Weights of a small image captioner: 64-pixel images.
Rows from block 5 of the text decoder, named by matrix and row number. Each number is 500 + 50 x the weight over its row's rms, rounded and kept within 0 to 999. All counts start at 0. Numbers have three digits each. After the name is the row's rms in percent of the matrix's.
# proj: attention output (decoder.blocks.5.attn.proj.weight, 128x128), inputs 0-63
proj.0 103:439500500554500500500549381559426500500500500500439500500500500543500456562571469444500500500500465424554500400373500500419500500466500551453534500450404500500569591594500500500419473374500500
proj.1 099:500579500500452500500468548546576444451594500552500500500500462500548500426500431548595606422500454557500552441500500587321500500373500605400560615500535459440427534500543426500500500500412500
proj.2 112:500500438500441500533500646500452429500577533538533500500500500436500561564436459394591500426441538500423500500500500500500500429500500448541553414500449477542500500500448500459598427666500500
proj.3 099:430441592500450574500500500408500500500500532378500500500542500416544500431500500500500500500500620500569500449500531500500545645549500360569500539382431500500500542615500558538373560500500500
proj.4 101:500500578573500422500438500500500392563500413500500435500366500458562500555500500422500500457500500500550618500500445500639500461581579500374426500379500428500500500466432408500500558500572500
proj.5 096:570500445500500417500500500500409547444436453396533449500500413500457500500464457418500426500500500617500420500574452500409553500500467460500500500454500500500589500500500500500500358500500530
proj.6 108:500441577500603535459500500500500500533560538500465539481451435542429533624467459464557595500534500500576538581500409589500500468500594500460472592500540500562397500607456455500500500500500574
proj.7 101:500551391548500405550500416500560500500500437500500557430591500443581500423540500427468548500309500448500557366438500435500500500500500460452449448449500500500500465553500575500500500500565605
proj.8 101:500537546500500500500532500539567443533500615562446617458570458500500500534431449500500398500500500500561460396500576500381570454500547500500500500466500544536500500573445442543470536457500671
proj.9 100:500562367500500644560500441500500443500607459500449561500585500500500433436500365540500500401500463584447500500500558500523560500500541500454576611500500500500500455644500500500595628403556500
proj.10 101:538449381500585548543500565500500500500456500544500447560500500452500551443552431538459423461562500424590500500536500500449429500459457458550500543500443553500550536500500500500455534500448576
proj.11 100:395500426500500563586417572403500500500564569456395460578500500457500415448556500565435452542500500454361500500378443541500500601500500500500500500544540553500500500610500439500500471535500500
proj.12 103:500500500466545500500566500500572537543555500468500450500539570589587500571456500500608500565603583549572546401555500450500545500500500571500500642468537583617500452545439451430500464500554500
proj.13 094:599449500418410500500422500500430457500563500556500428415500500578596500563595443500500436500579444500434500500587451500500470390500500500545500558500500500500500591500500458464470500561500500
proj.14 101:573586500500605500552500541500549500500554538500544500563447561451500599500500500500644441500500500500500540500427452500574347500500449603500435500544500641500466562500500500500424569500500590
proj.15 100:577500500500500561558418588500465410460500500500453500549500500500500500573500465425500500448536500500450559458500450593500558585453448560419500500615500545500500500500615500594500500398531500
proj.16 090:461427547500543549500500412500500439500500538616500500591458500500500500500447500683500500434458500433555500557500413500500609500500500500500568500500500500500604549535500500500500500500646433
proj.17 098:500460554463500500500450500574500500427393500500500500500434500500500500405500500451500500571500643500500500451500500500581467500500500589586587500421500467500443444500449500500500371568565457
proj.18 107:500467500500500500500500500428472611589500500537608500430534500500569468500500500575500407500533500500500600500457500500575427500588344546572577500414500449421426500434500602500500542428446500
proj.19 109:500500500500500500428453500500500554500500430641500500500390500500445535500540434405434500414451564547424552500396500627500500566500500436555472405500578454573458500500500458500500420530558500
proj.20 107:500582500500420500535561547500500500538500500500425500421500546461411568427452500548500500576569500414500555579500500440467454500563500500545500500500500585373500500601536433500554500500444455
proj.21 098:500437500535551536500447593500500598500560375500500591441500500500500500408588500554500500442461367500406584560500500500500500500500500544500500500500500500398433362460500598500611469500559500
proj.22 091:500596559500398569500441500597500500500535424450500457500567451468500562500500568500500500444500500500585578500433500597561453417469500500411599601500500500500500500416500434441415500449500434
proj.23 098:469442556500603543544421423500500500500447500563445500549500541405421500500545500500500425500500604547458459500413500549586404500500574546500456389449558500574500500500500432500500500500433500
proj.24 100:500500500577532436448437500500588500500585500578500500551465435500500500500569500500431500500445500500411500500500549500542536500439547384500500452443549616500500563500556454500438558558453418
proj.25 092:603500500500397500410529434500544500500500455612441536500500500447500500457500570446590345500434500396550587500444565573546500447580432454428500585417500500500500554500500531530453571572466500
proj.26 101:500500447614500590469585529500500571596500500552500456500569551419433538422500500548500500551556500571545500552500545599544500500448573430416500500390500404440500572500455547500530500500500500
proj.27 100:500500446578500500609562500500500500500563429500500500500500405500500500500412500533500500623563500500453442438500500553471421577500542437500568577445437543500545462596576500500500500500500600
proj.28 101:541537384500551500457439500500500500500500568500429500446565500419500472500500583417372455532500500553463500421468639461500500540500500500500548500435463500632421544500500442500500500551500540
proj.29 100:500564531500603542500500450554500500500444591500500500452500392500555538576440500433620437500500617500591571545500535500572500615500567500500418545500500500500534500559500591500500500500562571
proj.30 094:421500500450500549500500500449500450500500570392438429451500564500500583543500455500500500500500452500500500578464500434500500500458578378500500500454443545581500500500560500500564500500500543
proj.31 098:563437563500455500566401445500450473466558533500333453446500500500500580547453575500464453378500408423463500500530429437500433500455500453402563543500541456436432446394436500500500402562500429
proj.32 088:425554419500620500500454500500442435500445500500570500500500500500500500500500578500500500563500500500372500500561438593421500419446500573500500500500500471500500570621436576500437539500579500
proj.33 090:570500500500546451500554500550500549537500549500593500602500541500422500500577455500500500437500430500500627500423391339500434500500456500553500591500500632500500563500619500434437500500500500
proj.34 100:549588545547543500500500500453558431449500500500500425546500500500500580433560617500500500500525500500500563500500500535500500458538500460442578594500450500443615500500438500500500500500500460
proj.35 093:457500557581380542541406463500444425500568590500529500500500500500500500445500585524500454500425500500562458615500590500429500500430500606500571500578500500500500439416500536544543535500552443
proj.36 107:462549411500449417393467500455500544433500543430500500500574430500367552462542554500500500398500500456548449500500420611442500562432500500500545547540454500442401419500500555473562578500500451
proj.37 103:500500581500500473443598538500500500500563500481405500593500559426500459546538453543500500447573500438500500500407588500555500418500465611461500500451500500446552500464598628500457500546500423
proj.38 092:602500500500397391500500608381558427585500500438500500500500555500442500553568477552500616575500500417576500500556544500500578540581500500451500500569549500596579500411500575500500560433448500
proj.39 100:577452458500527500500500500381500500465425500451500500460500500536500500406500577500500500500500500414396500500500500500562500545500562433547500440562500444427435542500418439500463500500564427
proj.40 102:500552500500537570500580588534571500500500500430434500396500500457500500500500564500536710500500350614500562446550571500564464546500577452500543500500436500535409445527458550500574500500535563
proj.41 096:566500572500568500572442550500500457500500456585500454500630409500500441586438417500535500430500500450500500548548554599500423500500500548570549500500406500500547500500554500500500457535611416
proj.42 101:500424500438446500434438548500532500500500462460500559547386500500500457463500500614500500500500500550563500500396500531500460538575500457500459500584442500573500548500500500396500577500666500
proj.43 112:563500591500500399581566500557500500584528585500500606607471545454562500500500500473466500550535435541500500558570500428547466443500594473500500563597500544527500500453500500473500471500500429
proj.44 109:500449557550500540500396500500459468460429500500500459442500416500500500500500525500500500500500459500559500413420500450585477500500500500500500409541551369500500589500433500530433385500443500
proj.45 102:559500500500403500500405565454500462570402575597332544560548500598500500500437429500500427500500555533500445500500500528500435500426573500384565500500584456500500500546500587436500576500466407
proj.46 107:500422500500446645500528500417422500500500448574500462476436500434500546500500500500500500500594456500403355457541500532540433500500500500466432384500552452500555500435500500540549596500500594
proj.47 091:430500452500500500582549500592500500500500500456554500500354535552547383557500500500385453545500393500500500459500578372500431677500500500500567582500429590500500500500445500589446500617500500
proj.48 108:500500500449500500576500500500558590577561500443540432500541500448533500594500500432500500500460500431500500500500421500500500557500500455456449442500436461442500500578425500500583500500500500
proj.49 095:500432500560500500572426531500557459415500551385529500463462500397500500604500589500402500428500500428500536500434470582500500590544500539408541365500500500500500500500449500559500500466500500
proj.50 094:443500639500614626500579500439500443573500500500579605553500388546435500428568613627559539500500577500579437595570536500533500426556500453500500500585459465426500570500595410500500500500500500
proj.51 102:500500407500449500500500500500500500433467500457500500552530581544500543500500544457403452500500500321383562500500500500500557552500500500500440586551553412500570567500448500500536426500591600
proj.52 098:500500442500500428500543558500500431404593500500500500500500544395500361500500389544500400500500390446428500500500500463500500500500500465500500500424500402555500581500535500575544500500547423
proj.53 114:500500500536537544466500500500500591466500627500454408541451600386553500500500426534500500454538500406565500500500437403454561445500441500463500500500459392556500451546500548466500454500602500
proj.54 108:538552549549442500533500558500500500500536500607616549500455431551608554460500398571500454448628438465452500531500456420500500546530500500500625436500455555500541500500500559384500430568467585
proj.55 095:584500500575406500429500589457500500463500564500603598500500500500500552500558542500549500442500500500500594550547440500500500584565392395500500447500561399500440561415540500500500500500462500
proj.56 103:438427459365464457426555500458560500393500500427538421500461500537500471563500500428500462500500554443500461434376423500500500549500544593500556500562413602429569500440402500536500453450500570
proj.57 097:385527500500500500500500500500567558500549500582566620421528546463387534459446500428500500500587500583500500409420500500500500500500573536500500500370529546500460500500500465500407500500560540
proj.58 113:395543470500440596500500556572462500500527500430547500526468500500474500449443547500500500558500587416500522500500450461545554500455500401500651500500500395500554564547421500500500436565500500
proj.59 105:500532500544456500556549446500468426531467500448553471583571500500500500535500500500500500533368391500550423465574305541468500500500500500593579500500424500450537500369531435432500500500437568
proj.60 097:500427548546392420428500426555527540548500454412500409566500458500557458438500561500451554447459450451500500361582552500472438405500500384409609567500500500500500500500456452425551500500587542
proj.61 098:566500423465420547500500438424551419573551500500500591500500538500500500500500500500553534434500500500560554500539500407500553500500500500451557447555470544431500418428500575500557594454500455
proj.62 097:500419533500500550500415500459327500500500500470500500461458500457500500537543556426542539500430500581533414384500500500544405573457424574500529500579500382500500537500429418500500459500500562
proj.63 096:468428500500500500500500584584500538500592586534500417500500500551546500578379500500576446500500653500553543500500500500500440500500473500567569500500607500500607500468500500500500467500500433
proj.64 098:465500596500370439500541429577460500436500500572500429545500598458380500500500500451415500444500500437500562550414558545500542537409559448500500500500601500530462500424422556457500500588500418
proj.65 105:596500443539532500500500500500589545500552500438448449584468608564500438541500548594616500409500500500351575433439559537500500500500614592500500500547574500590500452500500500540500500500607500
proj.66 096:500447468556431500500500558542500591476448500500385465421560500571459553500500500455439500500500417539553559574500500500500500500500462545595500500571500500537500500437590398500435500547500567
proj.67 092:451500500500500500500500500500500569590500550500534500500433500391436500500532500500561500447404416535625562500500552500500563388500500460500431500538500500397439543500500500591500373446500500
proj.68 102:641500613500544500373500465463500500582577500500500500500500554500500434564500500464500500500500442500421538536458399500500425455500500545500577500500500500533500461500500500605535500442412440
proj.69 099:549500500500500560500450428565390500500436500449500500500500410463500500545409500500500500542500441454500500500605467572500365500500433500418500407438500586457500455449500500500581557437450597
proj.70 097:408500463445455457560500500500500590415538500442500500447500500500643572550541537500554500500500500372436500500500390500500453500500539394500500448397614618588500500526500551500523468500500500
proj.71 110:543445460567500500592500500542500500550533545500468473554500500500500500452500461500420544500500500591558500448500500461500500605532565566500539500567465422500586500582456500590500579500552410
proj.72 104:500446539500500500500397500418594500454500450467500602463500600456500500461569546474542537500500500500549500500549500538500369500500500569500471643556604500435580500500500500500403500371425500
proj.73 100:500461380548500443397564500596500412500413500500500456554500500500404500500500615500430410419500415559541500500392598557566452500500500500500453468500500500500500500441500500500431500617500458
proj.74 088:500450500462500558500500553390500500353500418445559447580464500500500500438500448500554500500438500500432418447500381452500500542500426500500500649411500500500500597500500500500500500500430541
proj.75 098:500538540500500500500500500458558500500379500449570500500500414442500616558410429500453500500568500554373500564500460500500413555443368500500500531577500425566392445553459540605432574449567500
proj.76 094:561413461554427438547500500500465500472500351500500432500500500627500500465500500564500601611500564500500463555500399435555500563588456609426543500542540422435450500500542408500500500449500420
proj.77 101:500398534443537561500500561407500423500462394500500500500500466500544500500412447587577500500500500445527500500556500500549618500363559559500547500443500500452500403500432500536500500553466466
proj.78 095:432429500571500500500533590401500569500500500539392500430500572500500500444500433547500598435556500437500399458535648500420500454571500500545402572500500500500438557425571500500555500451500412
proj.79 099:500537466500442594561457500500417416500500500500565500500567500565500630548605500610471500477424459500500500572543598500403500421552469500500500417592455500500369500500551500500458500603459422
proj.80 101:500500420546500574414500500500539500416450500500500500500573436500552500500500590437555500500415580390500552407500500500413500413552500500500434442500500500586545500500500500653500615500500579
proj.81 101:412562500500500500500569500562613500537453542500581467500500473500431500550500500435438397414571392456500500500386419538500500430586500412559433584433500500500540437536500408548537450459469436
proj.82 100:459465549500500500463500651439534597500500537500587439500545500549500500500500599575500500605500393500500500500543400500500537500551404500447541500402500445500413550500543500500466555500500579
proj.83 099:558459500500433500440453558669500593500457565500573500500533599457500500443543534477500500582549533500500556500454458341500500445565500455500570450417429500500450470362429500500594609546445500
proj.84 099:565617500549407552575550500563351424500500500413544556571550444569500500500413500586500500464500451500565500500500548445463449500500500500500440597424554500419438532587532500543500500500500500
proj.85 107:461500500547500500461608569500541500500584500500500500500395500464500452464387367433417500449468500500500500500547456411469450500434500591500394554573565500500500567500569500500500582380568635
proj.86 103:403500500386542540500448500500405541500500500549557561410405500500500500500545500500461437500583500562399417469540427370468468432590558500448466500432500500531435500368500577590500428500500537
proj.87 094:436536500500500448500370500444500500447353541450500576427500500585500429500575500500437424572500500500500500439500613529450577500500452500554392593434500449392590500500500500500428500414576443
proj.88 098:500456500500500500500500429464410575570585432500452500500566599500500459500500447375381542500500500500569500500447445579425547563500530500500500620500500588544500385500564500500500542597500500
proj.89 097:500500500500500429500500500500410437389500398500389500500464564424600500560428460581500584500500550500500582611500500453500552466500557428500447500500500500500431477500542500500500500500418500
proj.90 101:535394500500500500500573563500500537500500343445500500558500432500553500604500500500451500525580500500500540500500602500500637453500552543421610500500500500548500386445440500418624500450671408
proj.91 104:500500460391575500624532588387500457500500384536500555500500500500455500569500586430500500500553429568564451580562541500453500558457629500370540500500426453500500500372581500464500435536500500
proj.92 098:608598500552442500500500434436533454500500540594574500392500500542500500458420463466546500551456500500593554500459500456500595543500586500500418427500500415500500500431592500576500550468431500
proj.93 111:500453500464500439500576543445548500550450411500500598500543500500500592559601500500604500500500500500500435500360500463500538500563558456500559448436500425563500500653500431500444500500500526
proj.94 102:500500450500500500500500411500573500500500390433500538542390500530565559444448406500500500500500440500540371569432436500436500451436423537500531500450500408609500500500457500440397500605447500
proj.95 106:591431500500557586437432500560382500500454500500425463500500576552624334500500500500500500500470469500460500543500500500500500500463500500447500399543599432500466447422500358500558500633500572
proj.96 093:500500451500500500500374409448542500500589500596549439500500561431500500428500575618500582610500500500453500434500560539435500566500500432441442500620500361459548545500470420500500500465500500
proj.97 100:469547429542500419500500445610462500536463500549432462500500500500434551571500554566552554536367530431500500500458440446558458591586500561500461500500500500432458500400500399500500500500431500
proj.98 092:500414555500500500500500443500500647500548536435500574415500500500566574452500423500500400500435447500433500460500500500500500500452500500454500500500500500500500553639500411558500500500562353
proj.99 094:500500500500500500453500448556500433500500500500500569444500556500558447500552500500419500500500500500500554500599500500500432422500500500500385448540500548500500463500500500500569586500571409
proj.100 106:412460464500500500457568500500500500449500500407419459500500546421500452500459500500596500532543595500500432500548400537565569452555500533500500434568440549465411500546500532618562439500452500
proj.101 097:500500500500598568500500500580500500500419467500500500404448450563452588500500591500558500567500500575557467500500552500500411500555465553500500416430385445445500500500448500445500543551500441
proj.102 095:500545500556500500456381539500500500500391468545455500500582459548388500446500397642568500545500431500407453500500500500464585432563500500500452500500458500500500541500438500583500535459500500
proj.103 090:500500500419419386500500539500500568582500500500534409500500500378500500500500500500500500500500500500563596500471602500628500552545500500500500500500500600547558500500590589554500500500608500
proj.104 113:447500500542429500437354500500500500500500410553500500500535500432500414570500588539500455590620554446500557500500545547500500529543500435532548454585500436600540549500560500448500388531459542
proj.105 109:500500500585500475430444500500432426500435500421547500453500549500562500389438500534548438500500500500540500500500451451446439533500440431500411553500562500500456425500449545572407409500572500
proj.106 097:500500548458425404500551500500500500500375431452437500462576455422593500542538500500436463404500500467500473531402462590447550500500564500500550467436432533500500500500500529500570406571402407
proj.107 095:500551447500603500550402540500391585500500554455500546500361500586564500500369500500464500537457555500500500500500500500573554448500500563500500442500451410560460500500500452465500450425551464
proj.108 093:596500500607500443411428500500538419500545500542500550500633500567398500500500438500500500500601500558500500500500500500426500500500534415397500458500443453500606544500445500500500500500581470
proj.109 097:500500500500500500500448419540459500462467426558500466500500432500585500606500379500439500596500500500500500533469572574500500500444544416500605500423500500345585401576500450454500389458500500
proj.110 099:540500590500500564500608500456500500440500425457500500413565435403500536445429554454561500500467443554457500548461413500455500424500536531449500500500500435544421567406500500576462469614626457
proj.111 101:579500500500500451423500500500500500500500404439456458500500500500500583416433500500500500375500602500500435500537547622500545500415500421500374396500569500422500453429500556500443500456500546
proj.112 103:428500500536563455426594556441456428500602500500500500401455500582500540500550445573500558604500550500436500500422500441454500434552446584443500543500452542500500607500500440500391500448540531
proj.113 095:446500500500568500500562428554461500500458412447500500500500441562500500469500500443431548377430442500500460500500500500500581500456463362601500425466500532500500500500500500442500500633549500
proj.114 094:590500573532457592500500440500500500500422500500546557500635500500455500404405500500500449500500500417416500500500566500418500500600500500554413470549588453500500500414500500603500500500500500
proj.115 100:500405500500500500500604500500500500500500500500460588432500500500541500500437424552500451597562589500539500535500418500560611500500536500500404500401500500500450500650380500459500500500584535
proj.116 097:544539500444547500500500549500500500618500500537500452613535425547500422585445461421500566563469500500500570538500402553453407500533500500542618560500439500429500600581500534500500500378555451
proj.117 100:594582500387565570500534500500500551564458500500500500500500430442443458500500500500572550455500500500587377500558500500500617500500500446452500574443500560500500399500629594451540576430548500
proj.118 110:500524500500546555500540432562433569500467564500500466500500605421536572500500500500540541536500468443529566500521500500500500546427428500404405500500556500500564500387401391439622576417445545
proj.119 102:500561500444536500500527500500500560500430500421542580500500500500500500556500456500547500500500559500424500632542545500564416562554500441500500500500371446534540567500421500500500500500540500
proj.120 097:570500500500500500500471500426550420500436500373500500549567415500455500500500500500500500500500500500458574500558544558500379409406500377455500462594554583586500500500500500460500560355500430
proj.121 092:500590582580500500426500500609500500500500436500500500589586500500410500541500412500500500500500561592500573555441500500500500552500622602500500453500500500536500453500500579432500500500500535
proj.122 108:451500468500460551403570444417500500500500464500461548500430500500500556432457547500500580500500500500429570561500465544588500500500500500500448500561570500450424500500500361417421500500618380
proj.123 097:500500599414601585500500500355605500500543500500569500452500570500500500444500500500500500568500385564583463545555562452428500500500603581536500562500571500500500593500606500429447500500443460
proj.124 100:615500446500500439451500500500500500500567572457593595418500500566500455500547500438500500532500532500500500458500500500500422527500596456567439553500500576608500595500606563458610588457500552
proj.125 103:451429432588500390500500576418500500541430422409558573546547500464500549446422500547396440461448530437500500431459500458500557500500466500550500452541500472500500395500594500553500500500547464
proj.126 106:429500600500423500419500500500585500438500500458500370550470611500500531500500463598500500500500450500500366500500500500461500398536458542500500582436473500450500424537541539451500500500500500
proj.127 095:500500375529500500557500452538593500500409531555500463354500415543446588500500500500500500500594590500411564555500500500500454406500500500463593562399432500500415500562609500531447582464500431